Weights of a small image classifier.
Model: arch nf_resnet, norm none_scaled_ws.
Training: adamw at rate 0.0021, held-out accuracy 100%.
Data: 395000 training examples, 7.1 epochs.
Rows from block 10 of a small image classifier, named by matrix and row number. Rows with one number belong to one channel. Each number is 50 + 12 x the weight over its row's rms, rounded and kept within 0 to 99. All counts start at 0.
After each channel's rows are labels from the 100 images, of 14848, where the channel reaches its highest value: "responds to" is what is common among them. Only what is clearly more common there than usual is listed. The data: gratings and oriented noise at many angles and scales. In brackets: how many of the 100, against the usual share in percent.
# convs0: first 3x3 conv, stride 2 (model.blocks.10.convs.0.weight, 240x128x3x3, standardized in use, each kernel summed), inputs 0-127
# convs1: second 3x3 conv (model.blocks.10.convs.1.weight, 240x240x3x3, standardized in use, transposed, each kernel summed), outputs 0-119

convs0.225:50 52 52 48 39 61 54 69 63 50 50 48 51 25 53 51 50 57 63 53 57 38 49 53 40 47 61 36 42 44 52 49 68 63 26 48 59 36 64 45 48 43 70 34 62 50 67 46 68 69 48 61 67 54 58 54 27 52 53 25 35 40 52 64 44 67 42 40 58 49 56 35 57 56 35 55 48 57 48 42 60 26 25 70 44 54 19 53 30 47 41 58 62 73 36 57 40 47 53 69 45 44 73 68 29 43 52 62 38 42 47 50 43 51 38 36 55 26 64 57 22 44 70 53 50 40 43 44
convs1.225:42 53 65 65 65 46 57 42 56 50 62 71 61 42 57 57 57 39 54 67 42 21 36 37 51 53 48 52 59 44 55 42 64 48 19 45 71 61 34 54 58 96 23 42 41 63 41 71 59 56 28 37 69 45 54 75 66 41 51 45 60 46 47 41 49 33 00 74 68 45 44 66 55 40 41 49 40 58 55 68 55 57 56 62 43 37 51 67 48 67 53 48 50 40 38 46 44 59 43 70 52 67 43 49 62 56 42 62 55 41 57 61 51 71 55 72 55 46 31 52
responds to: stripes at 60 degrees (54 vs 8.3); fine (44 vs 20.1); dashes (39 vs 16.9)

convs0.120:59 34 46 29 56 73 58 46 69 41 23 48 42 31 69 50 57 64 63 55 61 41 43 36 32 70 59 41 57 42 35 51 47 47 68 30 33 38 57 38 45 46 52 40 55 32 39 47 36 48 38 56 74 41 54 56 45 36 41 29 42 69 49 79 43 49 49 52 61 54 64 58 42 45 32 40 64 68 54 31 52 46 56 53 50 59 30 50 63 52 48 62 47 70 32 41 67 29 53 69 48 39 46 58 35 34 56 52 53 40 23 45 57 39 56 33 65 47 55 53 35 43 53 47 45 55 69 41
convs1.120:44 46 59 59 43 50 51 48 67 43 55 48 68 61 66 56 28 53 47 42 47 75 53 30 32 52 22 43 50 20 47 55 30 44 31 34 53 50 65 48 68 59 36 71 41 53 45 60 52 72 57 68 48 68 68 68 54 59 49 27 63 58 42 49 52 47 77 49 46 52 35 57 50 51 59 55 46 48 47 53 68 41 46 52 51 59 57 59 46 37 39 56 59 38 47 41 54 27 50 64 51 61 53 20 76 60 42 56 56 44 55 46 64 62 68 52 67 53 52 54
responds to: coloured (79 vs 49.8); very fine (74 vs 19.6); stripes at 150 degrees (70 vs 8.5)

convs0.49:26 46 74 43 59 37 60 82 54 63 68 58 35 55 40 36 29 64 49 40 50 44 66 41 54 44 42 58 43 52 50 70 40 48 50 52 56 34 49 65 60 52 63 34 39 56 55 49 45 47 53 41 49 41 53 53 30 50 45 35 53 61 43 43 59 53 35 22 51 35 69 17 42 57 49 58 40 20 46 38 67 59 50 29 47 22 49 64 65 40 38 43 70 43 39 43 34 54 59 58 44 27 49 57 55 69 68 54 61 40 43 41 46 35 49 48 49 53 66 56 42 56 57 29 59 56 48 33
convs1.49:57 39 61 52 70 47 54 40 30 42 60 43 48 48 47 21 45 52 49 55 40 31 46 65 73 45 73 49 40 55 51 55 43 56 40 44 22 41 52 65 19 53 40 42 57 48 43 51 52 44 35 31 38 26 54 63 59 47 70 52 66 52 51 38 54 41 13 27 61 60 81 45 48 54 45 33 65 45 48 46 59 55 44 49 54 58 50 44 48 51 40 55 58 53 50 57 45 36 57 54 56 53 57 68 30 60 63 16 54 64 56 53 50 52 22 49 54 58 56 34
responds to: stripes at 120 degrees (76 vs 8); dashes (59 vs 16.9)

convs0.68:43 58 55 37 76 72 34 45 52 36 44 36 41 40 39 44 55 65 65 65 64 49 31 66 46 64 53 40 40 44 28 44 49 60 48 22 66 35 65 64 57 61 52 63 63 35 45 62 48 55 47 67 65 53 37 47 61 46 59 65 41 44 37 43 61 29 34 64 65 61 75 47 56 37 41 47 58 73 55 36 44 30 45 34 65 74 55 46 42 46 45 62 63 67 44 57 62 44 56 58 36 41 69 63 54 27 52 59 50 28 47 52 44 47 50 62 67 35 50 49 29 58 52 39 58 49 55 63
convs1.68:50 61 51 44 42 52 46 52 46 51 57 71 71 61 53 76 58 38 57 59 75 66 54 43 33 45 27 59 58 35 51 63 42 67 42 43 80 55 56 64 56 70 64 41 46 64 42 68 50 46 61 43 58 62 60 54 64 57 61 53 50 52 53 56 53 51 48 64 47 54 38 61 13 51 51 58 46 49 58 67 62 52 66 60 80 52 56 49 43 67 40 59 47 58 41 60 46 68 53 63 47 62 57 28 68 80 51 69 64 41 59 79 60 56 36 61 69 55 43 66
responds to: very fine (69 vs 19.6); stripes at 0 degrees (48 vs 8.5); stripes at 75 degrees (33 vs 8.5)

convs0.121:46 53 54 40 79 47 48 48 64 46 32 35 52 65 45 40 53 39 54 59 51 52 40 46 69 37 36 48 56 49 45 58 59 56 80 39 64 52 57 59 63 57 34 50 54 42 42 61 53 44 56 45 52 39 74 71 43 45 55 68 66 51 34 44 53 47 43 61 50 62 48 43 61 66 43 49 55 45 46 46 41 32 62 55 66 70 72 46 56 19 84 41 51 40 47 61 46 41 52 40 44 29 39 38 34 37 53 45 56 29 41 34 55 35 41 43 64 91 54 50 32 34 49 39 42 66 67 49
convs1.121:56 39 34 48 52 43 59 46 51 49 35 57 43 36 46 54 53 31 48 61 47 19 41 68 23 55 33 59 46 43 55 51 37 50 68 52 79 50 43 54 66 21 29 53 49 50 55 46 66 27 49 34 39 44 57 21 66 56 55 59 24 36 52 40 47 46 43 59 54 92 46 39 34 38 54 34 52 60 47 41 45 36 51 55 67 53 58 33 56 60 33 60 34 54 50 42 72 35 47 29 39 44 53 47 54 47 49 53 61 51 49 71 42 72 49 58 49 86 38 47
responds to: stripes at 60 degrees (66 vs 8.3); very fine (56 vs 19.6)

convs0.56:42 57 67 41 78 44 69 60 59 47 70 39 44 57 37 35 49 44 36 39 66 26 72 45 63 59 56 54 41 39 43 62 82 50 50 46 52 39 61 55 53 51 47 41 55 45 45 47 33 65 32 46 62 40 65 59 28 26 43 54 72 56 63 39 47 40 54 23 76 41 72 46 48 57 55 43 59 40 48 57 53 43 57 49 64 57 61 58 53 43 66 48 67 44 47 47 44 43 40 43 53 36 44 67 50 56 53 64 49 43 46 62 42 31 39 35 44 66 66 74 33 66 30 42 47 65 59 35
convs1.56:65 25 46 44 54 32 47 37 61 42 56 40 58 55 46 40 49 53 33 69 32 44 59 67 56 50 49 49 42 47 66 46 46 46 50 46 44 39 53 54 38 65 57 36 45 61 66 57 34 46 54 47 28 44 73 44 68 46 59 51 50 46 63 31 61 51 36 32 53 73 66 48 51 59 55 39 37 28 56 52 50 15 63 64 46 66 49 34 40 26 12 43 44 43 57 49 85 56 48 36 49 53 50 45 36 44 56 25 68 63 56 46 22 45 42 61 46 93 52 43
responds to: very fine (80 vs 19.6); stripes at 15 degrees (55 vs 8.1); dashes (37 vs 16.9)

convs0.11:43 44 68 34 69 48 49 62 39 37 52 41 42 42 47 52 62 55 52 46 48 49 28 67 47 48 43 37 63 63 36 50 51 61 52 27 65 67 66 66 51 75 40 40 62 41 41 60 38 57 47 59 66 54 32 52 55 53 51 48 41 42 23 50 67 39 35 63 58 69 67 35 66 43 30 56 57 62 48 35 51 42 31 40 62 69 53 40 62 44 38 59 64 49 37 61 48 39 40 41 19 63 42 58 55 44 66 69 47 46 52 51 51 47 55 69 49 54 53 44 04 48 42 38 38 52 47 35
convs1.11:45 46 51 48 51 28 53 43 61 44 46 58 80 46 57 76 39 44 42 59 72 56 58 52 50 63 31 49 51 37 46 53 48 54 28 35 41 56 70 49 45 71 64 51 40 55 46 83 27 37 60 60 55 58 70 60 62 32 58 41 46 64 57 57 56 47 76 69 57 51 46 38 40 60 49 59 38 53 43 57 48 46 51 65 45 66 52 29 58 58 07 55 41 43 48 53 36 51 57 59 58 55 58 71 62 68 61 81 54 50 45 52 46 49 28 36 72 53 49 50
responds to: very fine (83 vs 19.6); stripes at 90 degrees (41 vs 8.4); stripes at 0 degrees (41 vs 8.5)

convs0.24:25 31 72 46 67 39 64 59 65 38 59 40 54 38 59 61 44 55 54 58 61 38 68 49 45 43 53 33 63 36 47 50 86 46 61 52 64 44 48 58 56 32 57 29 48 46 49 59 61 42 59 50 50 42 70 58 46 33 65 38 45 61 51 39 45 54 40 40 55 46 57 39 58 46 47 43 56 48 50 65 49 19 68 69 60 53 47 56 49 58 39 49 33 62 57 60 43 35 51 50 66 47 83 47 39 32 26 59 57 45 36 64 61 61 43 35 79 64 53 68 42 44 56 43 34 37 66 56
convs1.24:58 29 28 66 43 66 55 36 51 32 66 61 68 58 41 53 52 58 54 67 51 48 60 65 57 59 46 41 58 30 72 38 42 46 52 67 56 46 44 56 53 47 47 45 40 78 63 58 56 49 51 54 47 42 39 31 50 57 55 36 28 49 76 45 65 69 40 50 63 57 44 69 41 34 33 48 59 51 62 87 33 52 62 65 55 70 55 46 65 38 50 48 68 55 60 68 56 62 48 45 41 54 49 49 54 63 50 44 73 51 54 52 49 60 42 56 50 57 46 55
responds to: coloured (93 vs 49.8); square grating (46 vs 16.6); kind: dashes (38 vs 16.9); stripes at 0 degrees (27 vs 8.5)

convs0.217:45 33 43 31 40 58 55 66 45 43 39 42 37 42 51 57 51 54 54 57 44 41 58 45 57 32 39 36 66 53 54 45 46 58 37 32 57 63 68 47 58 48 43 37 49 44 53 45 57 69 55 37 52 34 57 73 42 34 62 48 43 50 39 67 46 61 48 58 53 83 57 24 60 77 42 57 62 49 52 27 62 25 39 67 57 64 41 39 52 49 64 40 50 54 34 62 17 62 61 57 54 28 40 69 34 46 69 48 44 39 47 37 59 40 58 48 67 47 56 50 42 32 52 50 33 42 37 22
convs1.217:48 49 38 65 51 44 52 57 49 50 59 69 53 43 42 43 64 26 52 58 45 32 28 45 40 80 42 59 59 58 52 50 56 62 50 58 62 61 36 74 57 58 25 54 39 55 41 62 61 46 40 32 63 36 54 49 53 61 51 43 47 55 55 48 55 43 24 55 68 46 39 72 45 48 32 47 46 76 57 56 63 39 45 49 45 51 69 49 54 72 52 60 42 45 59 48 59 57 45 61 37 62 58 70 52 40 46 66 58 37 50 74 47 82 76 58 30 38 53 55
responds to: stripes at 60 degrees (58 vs 8.3); very fine (54 vs 19.6); stripes at 45 degrees (42 vs 8.6)

convs0.92:47 48 50 47 67 58 35 63 54 48 44 60 38 42 48 40 58 44 50 47 54 40 45 63 46 61 59 39 34 39 71 49 74 67 41 45 52 29 55 57 64 45 69 49 57 56 64 55 59 80 58 64 54 51 52 59 42 53 64 56 35 45 44 63 42 43 44 36 58 58 74 43 47 59 35 54 72 48 76 25 47 23 28 40 62 51 47 33 44 51 49 52 59 72 46 60 48 55 44 49 64 32 66 63 23 33 42 56 38 22 51 63 36 48 49 45 61 24 54 56 31 35 72 42 51 48 48 52
convs1.92:50 35 60 65 53 26 28 51 51 49 64 83 60 67 48 74 60 66 36 53 72 54 57 37 64 56 46 55 56 41 61 58 54 64 52 45 71 66 51 69 59 62 47 46 56 64 36 63 59 27 46 49 68 58 72 71 59 53 57 37 42 51 52 59 63 44 45 57 46 42 54 64 59 40 37 54 55 51 77 72 41 41 61 64 70 40 42 71 60 59 28 54 75 62 60 46 45 63 50 56 44 65 43 59 74 73 63 51 52 50 65 57 44 51 45 57 54 44 53 59
responds to: coloured (93 vs 49.8); dashes (61 vs 16.9); fine (56 vs 20.1); angle: stripes at 75 degrees (30 vs 8.5)

convs0.231:24 45 67 38 54 39 59 84 59 73 52 65 47 45 50 32 51 62 47 43 51 48 66 40 63 42 41 53 60 57 56 59 62 68 56 32 56 39 57 61 63 56 50 21 50 56 57 34 50 47 50 52 51 38 53 65 36 35 55 33 55 61 46 33 57 55 44 38 48 54 59 33 71 57 27 65 46 40 61 32 63 51 47 46 39 28 46 53 62 38 44 33 71 35 37 46 44 48 52 59 60 30 54 54 37 50 65 61 55 52 33 41 53 38 57 37 55 69 73 69 44 38 51 23 51 44 69 32
convs1.231:64 38 53 49 60 39 58 42 30 43 64 37 59 50 64 30 42 52 47 55 44 38 53 63 53 59 71 54 51 54 54 71 30 61 36 44 31 44 52 64 26 54 40 39 50 56 50 55 66 56 38 36 43 36 56 62 46 49 75 46 57 57 72 40 66 51 20 17 57 61 71 59 40 56 51 35 70 54 49 49 58 52 50 51 61 60 61 41 54 45 46 53 55 57 54 58 48 46 60 56 66 54 49 57 20 46 57 10 57 52 55 43 46 40 34 49 35 57 57 39
responds to: stripes at 120 degrees (57 vs 8); dashes (52 vs 16.9); stripes at 135 degrees (43 vs 8.5)

convs0.184:45 46 73 38 50 61 77 49 76 39 54 51 49 46 33 46 58 57 51 63 48 41 61 54 43 38 33 59 53 52 40 48 77 60 72 51 47 63 32 72 55 51 20 28 61 45 53 39 52 46 50 67 73 49 64 60 45 26 39 46 59 51 47 48 46 41 30 47 60 47 45 58 68 59 39 54 43 55 49 58 48 79 44 73 47 70 55 64 49 59 60 44 38 48 46 44 45 38 42 51 51 46 50 44 43 44 62 62 62 43 38 38 56 38 52 49 73 79 59 56 22 22 42 46 40 58 49 42
convs1.184:56 50 34 36 54 52 61 44 44 55 48 52 55 61 53 47 57 39 60 57 42 01 43 68 26 52 47 59 49 41 57 44 45 61 44 53 81 54 55 47 56 54 18 64 41 51 64 53 62 33 39 52 34 52 64 55 54 44 59 64 62 37 90 51 37 61 22 58 64 75 32 26 45 49 49 45 47 67 43 53 49 42 67 60 60 63 48 05 41 71 34 58 40 54 35 57 36 41 43 48 41 49 61 55 54 38 59 63 49 40 37 45 54 68 70 47 74 81 35 54
responds to: stripes at 60 degrees (80 vs 8.3); very fine (72 vs 19.6); square grating (38 vs 16.6)